Rows from block 2 of the image encoder of a small image captioner, named by matrix and row number. Rows with one number within an expert belong to one neuron, the router's apart. Each number is 500 + 25 x the weight over its row's rms, rounded and kept within 0 to 999. All counts start at 0. Numbers have three digits each. After the name is the row's rms in percent of the matrix's.
After each expert's rows are labels from the 100 images, of 14976, where the router gives the expert most weight on average: "top examples" is what is common among them. Only what is clearly more common there than usual is listed. The data: cartoon faces. In brackets: how many of the 100, against the usual share in percent.
# router: router (encoder.blocks.2.mlp.router.weight, 8x256, trained with AdamW), inputs 43-85
# up: expert up (encoder.blocks.2.mlp.up, 8x256x256), inputs 43-85
# down: expert down (encoder.blocks.2.mlp.down, 8x256x256, transposed), outputs 43-85

# expert 2
router.2 092:536510466484492521520504515480513531500489501509508513493460551444482526512490493519524474522503471473517486477513501499521543490
up.0 093:539507476496495504487475503480493489496489489496441509450501517511516458529513524509464514499476462447468511481512525520511512463
down.0 090:514489561483482516476534508497541506443458484511519501528532478503523508506511514491485539560468516492514466499502480476538469521
up.1 090:516499524501491493493477450464507476550491483499544471463486514506512504516493515456549502499506462500532537496500515460524488509
down.1 090:504475462476520492529523513446542467483507500551488561485509484500493517534501458508505518551461456518496496502497523501448478509
up.2 097:510506480513505496476528494541509524506480506521470534518513472446454451498501507507533502525514488461508553514509519475516489467
down.2 098:531469490454483511481469516542500493516460487466556495502478496506484487509498501458467489588484491536500531526471519474488494515
up.3 104:499509497499506515534471535520485503493538513493501491490499521515513528539491508502527494594490501504470480521483541526536517516
down.3 102:529561522515503491510457516567483531506490471437485495497497505488532498496489494509500527495503510468507513487500513501507452536
up.4 119:479493481475517481456546523477532505533530487519486480520489512490503513484494500480507428487532513494537527489471497503523498491
down.4 120:501485477522497549485483520499499492502496496494510479520505486520517466467490510457518528542509510492543501474509499519560503529
up.5 092:509527461513515505527485485480497508503457519523445514515490508500554470507490499471513512505543496548493510480496513534517524500
down.5 096:468498499520491505478496483501507512479525516506529508498494487488523490487524545466494532472526521546478512469484531525497505532
up.6 083:494540522465496494475459579471504465494511502492487522493497512478492478477474526504487469503547470488468490470481489523541505466
down.6 087:503473546525488504463523509547469448456483469528491454514480475493486518491498491537503504484513496528509516529508519512520517462
up.7 112:474483493506528502504468489552555466507536478481521514482474534504489489530520513481526515493448531470453484490463468448566536510
down.7 105:542551469516441550489543494501510518491539491481500479466507486503471501496499544491517511443452462512480501450502514461513509501
up.8 103:509497493528533469496512443487545506470494500530530531490481512481555503536500491534452544467537486523517521493464525480519482484
down.8 101:474453500546470496485517427551533506505540483521516481497499494522513458486520470476534495456531484542487487506484485492509517548
up.9 079:526482534542533445489519513441504525524467515478479548530476503491554449527518509518536517522465458488484503451512492541455454534
down.9 077:469495489533481505528520483537469537467519458478492483528465513431498471528489493465545499460500480532502520508502499523522525504
up.10 080:484460513518488498497533509513469516470510509502447552503486497492501438491499448494468555537497540514490477492529534465445491557
down.10 085:475478499486509495467460523496514485493535487503507491478513481521480486479515511526508519480453498528502529514513488524497527531
up.11 073:480506504518492505503510480535486529573518469540500511470495489579510496466507478502482517536474485453492494507549517461552512514
down.11 079:521461493487476524506495494549472498443507428504493496473529491475469511534497497576530464505489501507502467550480514485442513497
up.12 062:501520520477499470468539492461511495487492474460510463507499475546504480503499503505579499525501499469513491463546519530524512506
down.12 071:548521530513516493505496516509485516481512456505496526491482560492494518528514484500465500450461480484522541484504515522517522512
up.13 109:448498514507525493506481502532470405466486489531430486483465478508519518496516503478494530520467500504536520475482461516500495474
down.13 102:486536474509539508474522512486544567479520495476479470470504485536480499493506481509487521434474494485470495510493487498436485533
up.14 072:513536504491497454511518488500497521539511474488502514512498497503442476467503529474490468456444469508500543457489508480505519481
down.14 072:512511487482522515531509558493525535521512487471456488495509521498502500519478499517503529510448513480521498474493486493504509470
up.15 078:427489526531504482508510491500504486524506515486499512512458494502532491484505505498498499433468469473523487501481506509535497504
down.15 082:502533524546496490473485467500535505476499474507476526467505475491480490502472453463517520489509505508504511503476492465527456511
top examples: beard (42 vs 20.6); orange hair (34 vs 6.4); curly hair (34 vs 14.5)

# expert 6
router.6 099:504491487439532518519521511510426506505542517509543515533520512532479499490491483509445502482467499505486488475477515525505461510
up.0 106:508500470497502491470493521486486517494538515479480538516467518506516501518475506496547527519464480489475489520419531469525440535
down.0 100:485540525524521538475533492505494498517497482476476520544525516487509508529517515475528447479517519516487455532512494463524523559
up.1 117:479491514477557472489511502510497468548474465472465505494486504466544497503466512473496548543503465517499471489488485510457500509
down.1 117:535500514472492489452507473488510454465524529517512508451478472497439477497518475494522517502493547540507540492546481489510484475
up.2 070:481491515507502439485492504524533514458519502500504483537514486528486471466507478505486464510484502465471510490497482476522430542
down.2 070:450494492530541485532490506517463499497509467522513480512525508507501505506512476515511527493526448496517519498477549559449485501
up.3 105:490452462449496521491525531472493523481531512467505559522503495463532521468528467549489492472513515521453512531543529493529494503
down.3 109:475538495501515500479483515506505467483500528479508529495510506490547503525522476527491474500492506503490502512536539446493553484
up.4 091:435464503514500539471479584516505536487485502532487474537530509521532542541522474505498517504504482463493523499482508466506486517
down.4 090:480501522472511506514496475477535513541514494525480517491515510505476510474474469461502475519520497473496515522500480537476481508
up.5 090:489553508480492509522490493496525465494529486503497519489445514506442535498489530498494488477470480509475497508469514522514495429
down.5 092:526462508523508477507464502457469506459512479456505482494480501453473493505438510510511471447480507534505516501499449504532484496
up.6 098:477506475452521453521482514472527480532537496498502482513561472519457512503502544488465505519483509456510526481548536531521477529
down.6 090:520506520508532467435561487455509514495492530506530494475490505498531491476488500473522479511526474536493533542503489566414485487
up.7 087:505507501541554496465535480515506497532475486475513497556497516535498490494515527499464535486507476479515511468513529519493528516
down.7 089:494491543434465519456505470486481534493497528495534483491515481527475494516494537480512465504483466493509467485499488468478495520
up.8 075:446508525475467509535529527504519486510476457488461499487506507542500497502502484498530565515499473501575512527517539497507507492
down.8 078:533464509499510503523475519506474505518522552491514478482447504518500503482559484445495507469495584497517493541477510514503481501
up.9 124:479471548473475485496488470527525520543487492531498483519500541533505496487512531469552502467464450504541518460486505522560496432
down.9 113:513506474449474504483497514517488502495519467505524464507498469567505519499512514519490479508500481462472514518565540523521448493
up.10 085:518504502531524481475496503541463480505476482483462475487497534493479452505494502503514467532514488502524485527483504504518536440
down.10 083:453489543483528503540476454527532495507519503503490491492518471540524484454475483493500514560501539487441528442432502517496514499
up.11 113:542495503482460476465476537513466470501509488508508492486520545499470511565495499526490482517443506518510513529505484484484484538
down.11 113:483509477505488510518484531524459477512465483534502531521536472470464482511519465510529517507492470510497505487469464520475501508
up.12 086:516521536454490515502469510518473472540492501485496483500518473532504484481492523488475462492469495461512464513531516457490511512
down.12 087:477494550464504468478499513503485475490484463455505518500521515456535499486466476489481515489528525523490511483512472514528521510
up.13 071:446529515501535487443538491490445485479514530481485518519472540486541524484494475511451537528496471472509512493504465530472482534
down.13 069:525512512486512510503531453536500492500515520525498520490484495512533504512504510516480550518483558523516489462494505482464516529
up.14 082:484497508502495519444479576467506472549522517461459468530499482500521462499518461531501536463447478432489496473463535500526505491
down.14 075:473464525549503451491554492506501507504491506499532524532490492502488502508494506544482492514498464488463524507491534462501521491
up.15 100:462512485492486473491491452528544484524534480531511498499518499529529496475471530503512483488474524481508537476496479480477491501
down.15 101:499499466556530518458509439502507550501501513480489495514538446503476506513526481543478508517477507521530522529517492510525492560
top examples: pink face (37 vs 14.4); white hair (33 vs 6.2)

# expert 5
router.5 108:511497515514514481465513501491530486483521498534475531463546482540507540509540503527536518489524483492528495460469478490520461503
up.0 070:476479508450512535523480473524507510539480505482486504540495504425501464497515491451523505484486513508452502517527517507508478479
down.0 076:499500515469536495510511535519524482541529472486511504501488528501518468517484492486506498466501495496492495500509477450501517531
up.1 111:523526538506479473514493519524483488490496510455537502496520514503491487493503504524477481500507487540475506472462537497463494574
down.1 111:446496528495535530498516513507537503497473488469521536474485495520478497532549519505503466512487470471450463497466518485527501540
up.2 137:472488483507454520500539486529494538488506515469479502492505492486504484444520512531565518466492524521503488503536500513506510513
down.2 121:494455473467506497506506519452488515515530479510506508503488488502542469527494507456525517471517550535481541476480506524477461550
up.3 103:491489499541515481509486482477479487490521506479485484515494477485499479563529511483496480517509519520470457526450511484478457492
down.3 107:476539493460470456503534450518518524522474535512554446495483486556510480529495499500554530502454503504481496464488455510486491546
up.4 073:573500447518471497496503491520503527498543516495535498506508437485557478531517503503472485495513477505546482476518497512516535475
down.4 077:499482527508479509463506521506456531480492550525493541497497526474525506483552510543500505476459494472487497504553467509521507512
up.5 075:479481510498524513508510480497467489489484513531460485519487498572484540492487462508453494533506493492484482527539566522492531487
down.5 081:513478510477540511504506475519490501521475489551434457512501513502481453483491506504454515505491502571535499494521454532476513485
up.6 091:483461501492499506503509498505503504485500546507447480491496509461516525499473461465521487499500491452492495496504519526496457535
down.6 088:493466478510477511504472460484531476529502458473457504530480546471486521523474468502493512536461500502509509489508518524510506522
up.7 116:470512492470487510502535467527460512522514485487525529464540456539481455505505528541496457505468508483497493518478465500506522501
down.7 113:496492504500497481504498492509513528533532393478524491517523457473527524502508509468505467481532478494477517510503493476495500531
up.8 098:480527457460512486510502539517497501467541458507514534517471512517487514496470533487511452547503505480479494549493461499434487509
down.8 097:486489494459490506496507499531518511467503527476488510507482420491500538474470459486486486494549512526498508492503459462532496469
up.9 091:475489483531469466511468574484518545446496520527478524502473477519534503446495510496484497494507516520502504511492445483504462483
down.9 091:464468505478501491498498486491513507512505474531478546516491464469481481485526481467479469521569483482513499506497481509508518500
up.10 124:480524477516510516510529486491563463456479496454522481476498484502500552529505505427471505448533518468492496517491491475542534509
down.10 122:518533470532494489527489495504517495494503515498526516464511464497479518498537510500516460454530512539488474519488494457508513507
up.11 088:459510491487462486485479521495556491509508498502501527525472496501523491510500483511472500479443504512455538458469493519534484495
down.11 097:502486503474496494505486522544519520519480515507553477486499464477462493560522496493481499526461527506517509487509489494462530454
up.12 111:482482508522502480527481482529503530459485523504570514486518529534501511481492438537484525461505508495450480510551524556545518508
down.12 113:490488543506528508553505522508481522496492472450530454507449545478505466537495470494513445509476520499500524502507549542493475502
up.13 099:537468504495486507523537442530521482525502523471501513488479509474511522489513483453524481491515494516464478506506508494517540547
down.13 098:509454503472520490497508476500496526479536496498502481492461565514523517515514510474444490513534535537489507484496469455503501528
up.14 094:475488493516482517496497505482489506543534470560496503484481480461501467464503479526518494524506483543457465485460514498513501500
down.14 091:479488508501485505495530502523530518486499530492510487517466485491514466499466509514486469512472490482530480483456544491434446504
up.15 091:498476488447505431508493465512458485478511498480487496507496501518492514497505525469512545438518541496510541472505518474459490512
down.15 096:490532506511494472491487520496483475511459520480520465536446484526501504511494478503566505470507495502540471510513478461543506483
top examples: grey face (78 vs 14.1); grey hair (34 vs 6.1)

# expert 3
router.3 081:441517495506520483530447468474502492506470491487487503487441480497549507457513499518533466530508485557445472527489495474480533528
up.0 063:460504523475516528499518488484527516527490481495449500462468513502484531463503515496500477501517529459457515500500476488495531518
down.0 068:526458495530541489436482473476500532516529507539530484489528501501524476525509485505496493454521508530530467492469495515528456512
up.1 082:540517560496462534501501476468486488467514488480476493461496475504493533496497471480520487500497524503508504488526452491515499467
down.1 084:469446470522498501495457494462481495490544544493516445524482478507498507498465469496500526466461513519501548519453529500483501477
up.2 118:496485540497499492505473459530473484516481480507487452498521533504505510464518498498517493552477527503507472482530485452498501474
down.2 120:475493547480461552531470529497499490482461551521552451504498488459511487505515476497480457510557483520468489518514532516536501515
up.3 118:478520457538497462474533498506530505457501472497490500487474471497505519500524471529470564496507520467509529479515501475521551451
down.3 115:507526469510516500463512473506490533498520489506458528505544469528539493491525484478471537458521466523538513461521476500473493454
up.4 108:501536496561507462468534545485517523524480544496519503504508516511462519505483484516486516448483448496503495512500502498522479483
down.4 101:485579511497469479489497492513549508523479504511499491493478520529458501489465586481499519491497500515519498490490480488524459523
up.5 103:556506489444506518531507541493503474498460481498518488491461504533478536511510468503476510490465493482489476493508514462501499498
down.5 102:491484547480522551504480472465468497520528513565507489506504478507521464508482470507504454504466530520503492481515487505527470511
up.6 095:489527503512501486473542484489526495482477505486516513518496524488516509542532512508480499534487550506491530506503457524465505469
down.6 093:501536506461472479500496501527491498499498472481509538480449501528503498521483495492469503489503500525539510496494438480498541523
up.7 110:503545537503511517492528508531482538487490497483503502511447508468499493442496512545479489485528496488497489476470463532520451475
down.7 111:512462492522504439544509496503531487474506495511515491472482512507531496508524445506522485478493519508510510521486499473489511511
up.8 101:488501522473496512490512534537480530477481518529538479478548502517493497486449513510473541539484446506529500508482493464505509522
down.8 104:460500542547458490508492534508471494513541474502481462519490488525445481512450506529503473475505488474495505454502480545522497522
up.9 098:450471493533541470454450493454512445479525451499479495510494472520495466430491521509488508547498489494521500514520531512522509522
down.9 098:518493525463474496529491486509463513538490519505481546480466505466489505473474504543561480482487493521490531509497496501461473505
up.10 114:540506459513531485502518446496529513541490473508521519499472471492453523507506530451512530532503544478501524497449468520509522478
down.10 120:547541489530491440480522516496527500537486505463511492518487473482510488450502484491534499481466492529511452494476534487482456477
up.11 111:469510474528473464508478493488508459481486469485517535489517489468520527460512504484487486463520539519481476482499425489517509519
down.11 116:475535487534525466519518516483455475521515461534520506526496440487488511487537491482524483523521479488491503479518501500503486467
up.12 086:483480477495497496469472516520453539490493536499477492494441483456511509513508496445529486530509485482498510541461459510536483480
down.12 092:526486508478494463514518500471510492491510512481464497503512481513506507490477559526499461485507494518507487556518484524494513501
up.13 099:520527510550534489469536491484512477524504516495452567475497491493454487505571456502493477525516492503477528494519514522505484479
down.13 093:527493516522513472475516475510500521494499504491525517509464517521532535513537525507486503453509467528497499521500543514469545553
up.14 099:513520459471515478512484497531513509473504496478492491518512525500468457512501463514496495492489505512512516520520461537500511492
down.14 095:505494513519490490503516511549443502494493544491487512523531505463498485472487539511476483527471506475512558464464488513468503479
up.15 080:512494480515512520515492458513483470459498547482505464508529567528538508495521457479474505474528491517459459475539521507525451522
down.15 085:479483468497494471564496498465529523476445553519527497492515506516506516515525496507518468516482505474489510529486487514538497545
top examples: green face (43 vs 14.7); teal face (32 vs 14.1); bald (31 vs 8.5)

# expert 4
router.4 100:480500483535481500513469508499513501514433506464491523487480518412509449524535505488514468497491514525499513478483531505482495526
up.0 073:478508544529465495482509529546466475513509516559534490490544472521488499506483526521520519477545477469504480494532559495474507539
down.0 071:517505492500513489509520545523517482470509487487450537498506485489504502563545542477482506494493532491519471461497500487511537520
up.1 081:499468472497511545452487521497505527498490500532479460519545519523514508553530505525449536541476522473482504503486450490473518515
down.1 087:479512523492481525471534471493496472471543516534514505472500507481477505550531505538499493420518480511515541482484531539541490466
up.2 119:501500497498538507491525443460481557520541507500551528499494476539533502514483494503519496514515472532514540450540527545461515497
down.2 116:538511506493479505493498523500499516518518497519484483531544528479525486478438488499504496549470477485511474476510485485465478464
up.3 088:487490481526499507527488520491508522469461502493477527549482492515528495579530506475486501439536543507494508512517474530481516445
down.3 086:494518532510535472528514501531486508495487457470452484478514493511491495511482483514495477529492549505526527500488454526527516489
up.4 116:508538486468555508491512509460560480510519516482447517477497495517460464504500490484490521463503508492498442467519456515496496448
down.4 112:515513510531498496480482569500472530493486498508519491504503504481481522432492510503506481553517508522487485509499463501520569461
up.5 153:491449494570473539497509467557514511478513503480476442491540486487485467515524541493485515478495471521502525485495517489504480477
down.5 149:491527491505489520468496491547507499521522506502473546508515520477517479507471502457526463528510510547493483469463464449487468479
up.6 072:515501479494486501440496542488504498453496499498481531452542509485489488509515543468498519485482473510489542454494539485527508509
down.6 075:506515509468511527526483510514475533524468548533507477484490493496527477488485535503488440503504510523529466511545503481523437463
up.7 124:465474515517501474492470492489522517509487519497467503512494496516537527517558516583513500493498509513495482492499542474534521500
down.7 123:475545496507544501486514458528509508492495474485481503511464502538553487494479517432523510524561508501514486481490520513517520535
up.8 125:522523490518516508478470473538493491491498519514536473507437481499502509475475463460510489499498486484504532499503475580504483483
down.8 119:504473492538504477525496478420476506516484466495530495492511495522481519478463502518519505512457465491526511496437477545467492497
up.9 130:502480494521533483530515499495489481506521507488477470488484503530447510546540514501541479482511455523514524516473473511462488508
down.9 120:483489491488508519477502507501487509476499503524489476523512475489541485511485524471489529473505530492521487476483485489484447427
up.10 080:490480491482508478517532484500530504555497464473522498497475515455493473466509532500485551511487508486467505525514498475505506504
down.10 086:439514518495534500480475479456516511499486526474517535460524511502486526507492499515515485507516453482502505478520464501526500508
up.11 075:506478500494489491514510528534461469469525507502491493502485506519516470497462500489483503457475474498529482510500474534462488510
down.11 075:519534497497491474534481522455501469489515483522522540493501488473526501540509461452492505496522472479494548484513475474518535461
up.12 076:489494512492490483503537505498492527509513514528531530495478471529521464509470487531501486601504523484519527495464499462517504519
down.12 074:571473493502475504515466524470442519503486535510467486499519459493492481541508536494516501509452544526499494498562524439462505473
up.13 116:509476528533469493441513480469507483495501487506521534517488480531503469513512476507511514533471510518501524524466494485539496536
down.13 111:481477497468524479481525520465503536506501473493484502510488515514479469521523546520540513507523486476534537532512461453467482527
up.14 065:537498512479480474479467524516537566504507493497561477494500528481504470505496529519486513521526502495537489497529518525471524500
down.14 070:509503514527450520523506495528474469491535551536443491488494514448500507482463519507518485519517526505517472498523471537503532504
up.15 093:525478511480482500451507491497528511502518529505480507510553484476503503488491507525521519532533477544496533524463516499456520447
down.15 100:478554510497496527518506516469536497514491477512482491460455530479476497560493487515540463492503507519520534532527497498496482493
top examples: bald (38 vs 8.5)

# expert 1
router.1 097:462473489543496506505496472526489464502507527483452464552508488498514477480476537509532502485532505489517512485527509493485501465
up.0 071:471487505506501464520475458507515499488499477496545497489515532496565495497509505489482465490514450544488507494495500476512498511
down.0 075:507499484532475484539537505518495529527480510483501522502508510493479512524481506513494484508533493486478499450502468505560503495
up.1 121:545479496477464486542514544536493505479510462511565527512469516492510496500483515523457501496503510451481495511521522474476500506
down.1 113:499565471459474530502492525497506490499473513506495549477493521478503494515569518467504518472539491517492488514520524503490512485
up.2 078:448489488515482475481519519460521493475495512517439504512515501527516497497475509524514502522463490502525491507558461474539496440
down.2 084:473487534506546486487504459527500464514467506483528489483483499519466507478520521534559445563471521485503509509498482506515488506
up.3 111:527482481520472507485460541536531508479485534512534506503491505492451493547444490498495485504500525472454520485508512536506530537
down.3 112:496580488505505516501505504464484516473533557554490555524504505471547511502452496511523514484454470500486493510494470509526506481
up.4 112:508464499516546499517510492511512472489534534491462517535486512522497551512509471506492528519514451512487529456500511501495482547
down.4 112:507512486528511494467504488501457505485505526504533472491481501472487504535480508543528454533500500478534474549462491485483451475
up.5 083:507511471503510553462515545559505472491505458484535491520499521458498527529556461527449466472511496509491519527491516509518525514
down.5 088:509499449496487524483536519508487537505469515545465506501513507496467484507484535512514485480444480508513510504503544551498467496
up.6 091:506461464462530471507522508486454540472507526467509494520514541511529493455512490468506513480453504568497526510482497543516514458
down.6 096:480517522508496488502473493514504464470526459500525484509512517520485512509442484469492478519506514483506501477502490471522496501
up.7 104:474484491526464517520448487504474506500505472543440535506514452535514507501475490502513529505461487535529467456495483486493463520
down.7 103:469523517525472503491476547511499497497444460537534510494463499482538482564511503470530545500534502501524514523516538499442517505
up.8 119:464467458493510503462486515502464470525540502488508467464519475487523510521493501528504511555492486511513544497557501493496525470
down.8 120:548502492508543476494484504519474527509496510525520470480507498506473452486490468475508459424489544492544480537454491466510489477
up.9 108:519519491469532451534515516486530512504560486510493474487499529464491479541513446472538454562441515489499494517531506476500497489
down.9 111:506536515526547523522503521484470487495479511486526520502516487538500511458516520496548411514495496503493456485510523525472496511
up.10 088:540469481470499486480491561489520488472529474475533501525500544529500479521466492491495509471507510456449520479485494526481468493
down.10 097:545522503545459498493510501475503483485512503467506545518473479484539493494485479476477533524481512555503500490498502469492460462
up.11 108:476511514495514499481543469497484520501489517469499484513481504516495553483487445561524482518509468475533514528512481493511482493
down.11 109:464540470539546520508526526531517521503489570515473504483479491493525476494467527514527501514568513482536507511476465475516485555
up.12 099:502485479468517493515477527539562514552509485491529495498500480525494504489495507531505494466480510545507488503478506478478521520
down.12 096:485508504534526539476478484506522542532445464460477504495483485549481483510487503565491509517463552483489505492457457480520469511
up.13 087:499518533490471521481468449535518477498501466492521510482511474525468530523548465529517482500518511458501489483531476490533503519
down.13 082:560505476529518427512526499477511491490469518500481493484473539468501488495527557501518451454465479526536502485518474455535491502
up.14 079:476499500505450492496502500463485529494489499516524503504505440517472481495493513512487517478530516485546529497529505479510468503
down.14 080:494503485495487509500497493512468470493503481515510525505491511497493506518483525498532465520513462490521493493507466528515504517
up.15 068:491469492494472517567488471486527450484502523516538554490512486489459496533478500519480490461498470477493447545475512523522519493
down.15 071:521491514495454495501497492495487540485501520508460503509513569583477474468550505488495518524524447496456498476508491555490489497
top examples: sunglasses (29 vs 12.2); black hair (26 vs 5.9)

# expert 0
router.0 110:508502509488493482465513511531492516487492484513517483495500502499444458510506492459448538512507538487496534530545490517488502507
up.0 108:504500486520494484554513518537502513476512481484504543491507513472521485523547503510514516439455502469498483489468461484470482465
down.0 108:474483470498544453494528410498545542503481534495542495505485488535511512484481495491502489509572481496517530548470494495509554491
up.1 090:495516487497505469534493519551533447465503500524496478461465509485455497520467483510502473533466538530522461530463502461518504502
down.1 090:520501462519511502494494490471477469522486510497542490508472516447507467517523499495488504494532494475487521481479494504529500454
up.2 080:495482505481519517482498528517515501475493470491489500495484482483478494495521539475466505541434507482494486520431580469516511490
down.2 080:531519497510500488484478504471509514489458498475527508502495543530486528483440520506568489490483533485495487529511455460471500481
up.3 078:510490479522552522455491490498451489494468470504492488476480530528539522477497511476491543539516520538474502478505485520537476488
down.3 082:528530485538526456437533503505532468472489469514484490435474479470505480501522503524496503523517528493541467472541525503519482503
up.4 102:511500509489555539530525527472536519521499506504468505504503552542473539471495481520514514555474507539486498503451471480537466468
down.4 100:490508462477463460519514561544502531485484437463562501511466521482432505483491475509522509461505492482498539542485474467468516503
up.5 083:466515441512477509474512450456457527492520516505555500483527449484468495473529451512505528501507506525525496507463461501491496577
down.5 092:551460515534502474505531534507508512506478493517483488518501495530511506481496510540469512501492547487497517478517523506502495502
up.6 088:499489516478466475530535522484516498499498525455525532534515508445497496494488517530534491449478545532503554516505489488486533484
down.6 082:486501516520462515502481453490497458474473480508513477492476512520474523488483494532480519498553528504513494513522487506545532498
up.7 092:487487479486520460506456544496460499502493564512500526478466489491481497524498465462463496520526509518485481473512550515545522512
down.7 094:489507562469498498476510506512477513528530472486466524504499495503504495504484508499514474483480508496497500496489561536490537493
up.8 081:471480487502556488475512414494485512476480513484500498507482489507487498478496521518484530535491500510486574510573504510527506535
down.8 086:494510498500475503478522519464510487495494487477483508508486502484519496511537526465486530483500530538484476531473489494509495569
up.9 138:529471518537463527487507478469424514466450496501518501514484485489488519493540498538484516455506501512482550495482532511497519556
down.9 125:460500517507544475527483485506500494506508505490472546492519493522490462452483497562478518495533466494485506482475466528521529517
up.10 118:487521452519511459504494498481489491502516532475490512471494501520480511458509514477475478502539523464487541470503465497511484494
down.10 113:500502530525498503529481473466515529570516540497504512532489522488510522501461525472502472517459526530517534481502493536525494506
up.11 083:497515511554483516484499506505494478537490481494500531493493483488519508523506468502497489548481529524502509507484509487525485461
down.11 089:478497478502463479531502551506491490512499485467496511501555519490495528473529504487511425477499488522487496512514451488546498512
up.12 108:534467521511495535491491487476465504503528503539518532499542485499521484540483537516538483487497488522486447470438498477502512498
down.12 113:502501504488506514495506493520478481496499490522417476479492517480512522475531466446530478520509447469480469469506477504514568509
up.13 131:480528451495511467503510505493502499507517484507488466491492498466481470509478486502511528479463522505505539506471524478487510500
down.13 125:535478513472509518471507508524482465484512527506489476507472521502506430484483484487486484482484517481512535492444499500501504540
up.14 102:463520506506497506532526518499491504481499488492466475461526490477501520512450501475480479510477501487508477503528503457499545511
down.14 090:500476515471469512497514498530550506509527426505482491498495474501495499492461483479490528492509506523500477546504538433517514501
up.15 124:499534510520542498513479517540457545514521480498475511475503516496521469462480509482484494446493507469509471487479457467509503507
down.15 128:461520466525543499553490466482503509487513520510535469485467468466487518541515470514530516560516501464471532469509485523515508502
top examples: purple face (33 vs 14.5)

# expert 7
router.7 110:521517515526450481468554539496496493487463462500503504504501496522536540513472482466519481502484515461504507523491492454499498494
up.0 149:514503486513484465500505482456464499513554557487478498520507509520463503493475507516520502426502504477510460451465551493482502480
down.0 123:544468489498456508494487495482496495510495572490509539502487503484521512454505483541508460484505562491540494501505544480458504467
up.1 110:491478513503506545486474500540517483506476472497487477509508479490501537530502475486487527465479474492490522511505479471445491512
down.1 105:494473504525491523503504510527495469513510443473476512519467497466476454514517497472478488564511539513484498486530492480538463486
up.2 096:515506482473463531488467500489535483493511496517469519462484507546497486506468476482543494497504514462493543497448511475498468462
down.2 094:533515478536504474484511482515512546485499553493499553522463521527496529499468503517501487528526527509481484541510464555519521535
up.3 124:514531518525530517513470482485450504540490534516500503493543488459486491491475495482503493485493476504519449505510548510474501537
down.3 123:518484465460502475537500514478459512507502506472515514515502478526514518471497512478461518464468500488513468472532502530491494511
up.4 114:520497526534474484504487558518499513506489548509490474476545484550505494483475522574511460543499521510518516505549516497495461432
down.4 118:490462500485482495500475492526525485498488480554504500554478521514518498494487478505492517458536502516497464487443502465539503448
up.5 061:494481496445499479415499508539467459474487527513477471506495495469502526451487548527498498523475510475501498476514522482503486500
down.5 067:490530540524469509495503503501464483528474508541473478466513477525504503493511499505486489462533527457514519531478485479529477482
up.6 081:490503490476526470509475462474505506492511500483495512465451486486489491499481486515432501503520487541454512493535483538517478496
down.6 075:499520530523509496463488438506542486551510569499485508471512504509536491520495506466507489538461475489519523504509478498529479498
up.7 120:496479512477526495514487459512524445502504529489521503497515513478472495533533473569534473483477470502506509514473502498530555489
down.7 114:517528474505502493523493504460499466495485495535492558511512477504493510538466530471487506463475525506490532494523541486527473472
up.8 094:517471505480468469507478514423510459505500499503515539513516541522477526487561510492499454501496505503467514549479494443504505534
down.8 089:531501482509485490500503522495508487460531522459512486540472486505516517514514505506516489500532455476500512531477548474510454468
up.9 105:472460531469490568499514517506497502484537463509433514479524498485550515505496477518506523502493480509516505507528524496504528528
down.9 100:506496487453514535540460465543513593504506493442469489508500474490477527479485472542474539500549468518492480489541468503470473523
up.10 102:475512569534481534480493541495467538503459488500513469442539529504494459492536517511517466517459474476488493512479481519481506536
down.10 098:480477496535504485497548472532517514481481483506489494470490483477536513518539573498520493480477503526531481478504554509500517507
up.11 058:509474511492507475497496483503568503531540473505521510494511472472473477520459477431503524538469481507445520535513513538568481469
down.11 061:510480505489510535483470497488510468508495543488496446463513517526526487467495483501484539462498478487482502467534542469547490460
up.12 065:513509471518511454563494456486465496499523479522525518510480525491526477539486548516484518493466497513479481468505504483517467525
down.12 067:498463495497503523471508519512480492485504503477482466477507492502473509457510524499492516508447510521552490486482468497421462472
up.13 103:468455563458451511487497516513547504544516498514519510486544507444517528502509498486509541515494470512496483510500531489533484494
down.13 095:491516505509467513529507447515540528486521457487478505529474493527451500459506497525487459487528513485449516485534502465496493519
up.14 172:505512541512506507461481503492486494517524541486503508524496495506529513479471485505487508518528501504515468487519503520447471478
down.14 165:531501501556482459465532484444471459492464553512489514540473482481518508469474521502505485489498550481509523510493451507482464526
up.15 057:476516516445543478442489478459519514540518506502510516464498509496470446564492466496478528491536544517541522510519494465503461506
down.15 059:479495495501497513514522521520512472491524498485483517456490507512498488507565512499494475448473478503516496498484505506499496500
top examples: short hair (37 vs 14.5)